Weights of a small model that answers yes/no questions on an image's attributes.
Data: 197500 training examples, 32.7 epochs.
Rows from block 4 of the image encoder of a small model that answers yes/no questions on an image's attributes, named by matrix and row number. Rows with one number belong to one neuron. Each number is 128 + 32 x the weight over its row's rms, rounded and kept within 0 to 255. All counts start at 0. Numbers have three digits each.
After each neuron's rows are labels from the 100 images, of 14848, where the neuron reaches its highest value: "strongest on" is what is common among them. Only what is clearly more common there than usual is listed. The data: single printed letters, digits and signs in grey, bent and noisy. In brackets: how many of the 100.
# fc1: MLP up (encoder.blocks.4.mlp.fc1.weight, 512x128), inputs 0-63
# fc2: MLP down (encoder.blocks.4.mlp.fc2.weight, 128x512, transposed), outputs 0-63

fc1.313:131151139132119078129172193113114172157124097166085080178114117132167088106161167135115066131121134065096132147117087153200106114120150110126123084073064178113123209105140076210146131166175105
fc2.313:175120068154091167148108129111120126178129141136134071167155121119106088119137133111111156083112156066137100165032153171089127138118110132139125145170167107135092101128156068094102100181138107
strongest on: dark on light (100); bold (79)

fc1.285:057161113141130177172180142091121117094152127111094155141153145093156110162134146137132130107068116144097158134109141097105148127130136096107111054101111209113175197052128138169145091134124183
fc2.285:144084086184148174162119127098127159183114125126099154201126136117089112130142173121085103097122097145150109142144125119109162164079102131198128103169141091091171122169120109102121156092179167
strongest on: dark on light (100)

fc1.144:107115116163125187176099108104148091057117099071113135108140111090176189139084135123155164111122117128110173131160151110111155132094130139110135101146122182153185072105097200168112105113160159
fc2.144:120141115094170084108149109139110185140111129139098189116099143148113169135123163131083087143152102187170150109139143066148159145124152120154124104116080090105213155166136177137158186084118166
strongest on: bold (74)

fc1.462:150099152141175153178156103154088143147095112103101120065151120134140121123086133178127097068146081143155154165102103158168181163181179123097197144135110147127094115179158179110142143092118099
fc2.462:127112150103066063091105141118118176094150142129196094090133121104072146160153164121169114080099082163149134125088161198088121147116145128127129109147150105102154127182113147137161112080119085
strongest on: small letter (67)

fc1.364:122130140102068160146166174088029113085157090143084111195148127152107091141167152120153141081067126151131098070109112148152158107090138136099165128145122182147183072078056132168117170054114160
fc2.364:109152156123136123123113131124140168149110122181104122164095112157146118165169093140168078109161088125141128155148135189061161085094124134164125109123090130091146109139104089072098133162060178
strongest on: the character * (56)

fc1.117:169111172120150134105148155158141111213152068179152169158068099126117119079141165119137116147180100069088149114116080141098104169115145102098098133106108166128105125219158072128152143163137142
fc2.117:075108149151120112159173139165128119105128130109129164103166148087111100134100114134112144116143109100077109095179146116174098121145143137079136177139155130180075150113162092117173088117125059
strongest on: bold (82)

fc1.123:101149152153112120121166152104176125161125121102189108129141066068154158093086148115148136165177132054079158170149110097075074138098152083145091133082090122129136212140177119150178118176220152
fc2.123:109066112193134189170168129170151081162140146163117183153170105089157092067117144107042128129129159092080090136119124119221117170130122117119112124158135103174083141098160116164131104127186086
strongest on: dark on light (99); the character * (32)

fc1.503:107148150153144116113160171122154143127127102157171099148149104110157111137153189123105092114133125056093153164120105116151107111129121086129082075078096164097109209107175079168131094214192147
fc2.503:180101036179123202146155134122141085138129122136129099177149121100116066105109155102070148088124163062104112173065108113099132172112115133145135130174143096140119119141162068134123115121195115
strongest on: dark on light (100)

fc1.17:111093135138197161087135149156144154159160152154107059105114106109173132134130219135092109079139112111105179196105130139121120124139095119128077053180103197101078095148141121162135077179127169
fc2.17:141114032128137096121122127115108151131122127111126149124103134102137125164132163127099139109150099129132155113031165074100117113131135130111129142143140093194157119172159109139197137134141086
strongest on: small letter (81)

fc1.453:141120129151155147158153173072083126104119119145067110144122162147128115157147177168125132063087110180190133118113138143133202122146104142088105082183136198110106086089077121148110145124067148
fc2.453:147162092134158070103074133068124181128128134106125087162120129166146148199118129167198108140134119143154144138099144157033145116099142137171122092102120099112146097190092107128119144112119150
strongest on: the character * (60)

fc1.465:170140163161096165153147165084060150108150074137071119159121125187133151163154153103143126084079145122163063082108124128156152122098131195146184102164149153149169048096073132143119126108086124
fc2.465:106173136092143087129085129084139161130108136135106084127130116164137143163167066175147106163143129115198155129118144114114153064133142134135126132118133147134115114113103103119064125209064161
strongest on: the character * (55)

fc1.139:150174138185114102205129126147103094155099099119164139147141165136070155082138094125133112104094123134129089112115102165170150180163167135096205153095103137142142178134157139100121136141091023
fc2.139:168144186093112101118122122128133124115119135101170100121173130132091142125130125082126117101088168137104124127147099155100126139132153135150123159143142130049086111114097147093075136101116134
strongest on: bold (73)

fc1.40:117194135148111151196193186083118148093134079110104139160150140109127149155140134088145121129107120125131121149117125113164120154127179122123175089072109178103183196048083139165165128152150125
fc2.40:158100066162156173128113135086125106179122126142120099170152129123088141116119152129115116089109152129209070143060117146106156169100120126166132086152142094087131126111100114101059147088142185
strongest on: dark on light (100)

fc1.275:205122122206115131131120118076122147092132098130112121146087145167156148185130157099124088103153116080133114080140131144114108150121100172137162133145157181111164045156087095137071176136101122
fc2.275:096164147055152109128135095139111087076127143136140121120133130160135121142093085194143156212166149134191143120158142101193136099160155140107114107087115139096085133086178146151081078191069134
strongest on: bold (79); capital (60)

fc1.110:116154116147166145201139154111124118111100106108108185127174113112137106163091129115145126102106121134059154179149124117093134113152192112116135108100114166156179163087083152133132131133182135
fc2.110:144116169146115181152136127130112121178124131148168164161102113129107148107100180124167152084087119166180124127184158209148118159114107119124120100160189095152166151139081105164121170104177147
strongest on: dark on light (100)

fc1.149:153145124130081167165123115101093071082063153125094166081127148114121095140097132179156114059120106213148163111167165125086171140198116100079156144155114140162129116151119102126134107066099094
fc2.149:121100217124088115133121123139143125126124123153157160151107122118159145172149148122119127116145122168150138187242167192117133134110130120179132113142094111020146124173072158153121125121098134
strongest on: bold (81)

fc1.81:080147121149110161187154147089106102089097081139102179141153164098134081106113084167122116105085105187139175119120105129177202144162168058092149132091100162133159182070144125147129152085128148
fc2.81:157107165163106127089135123101125143158139129121128137168127142140105138138108165094147119077142104160117088160168098204037155161095106145205160099159098105054195112164082124093120163041138188
strongest on: dark on light (100)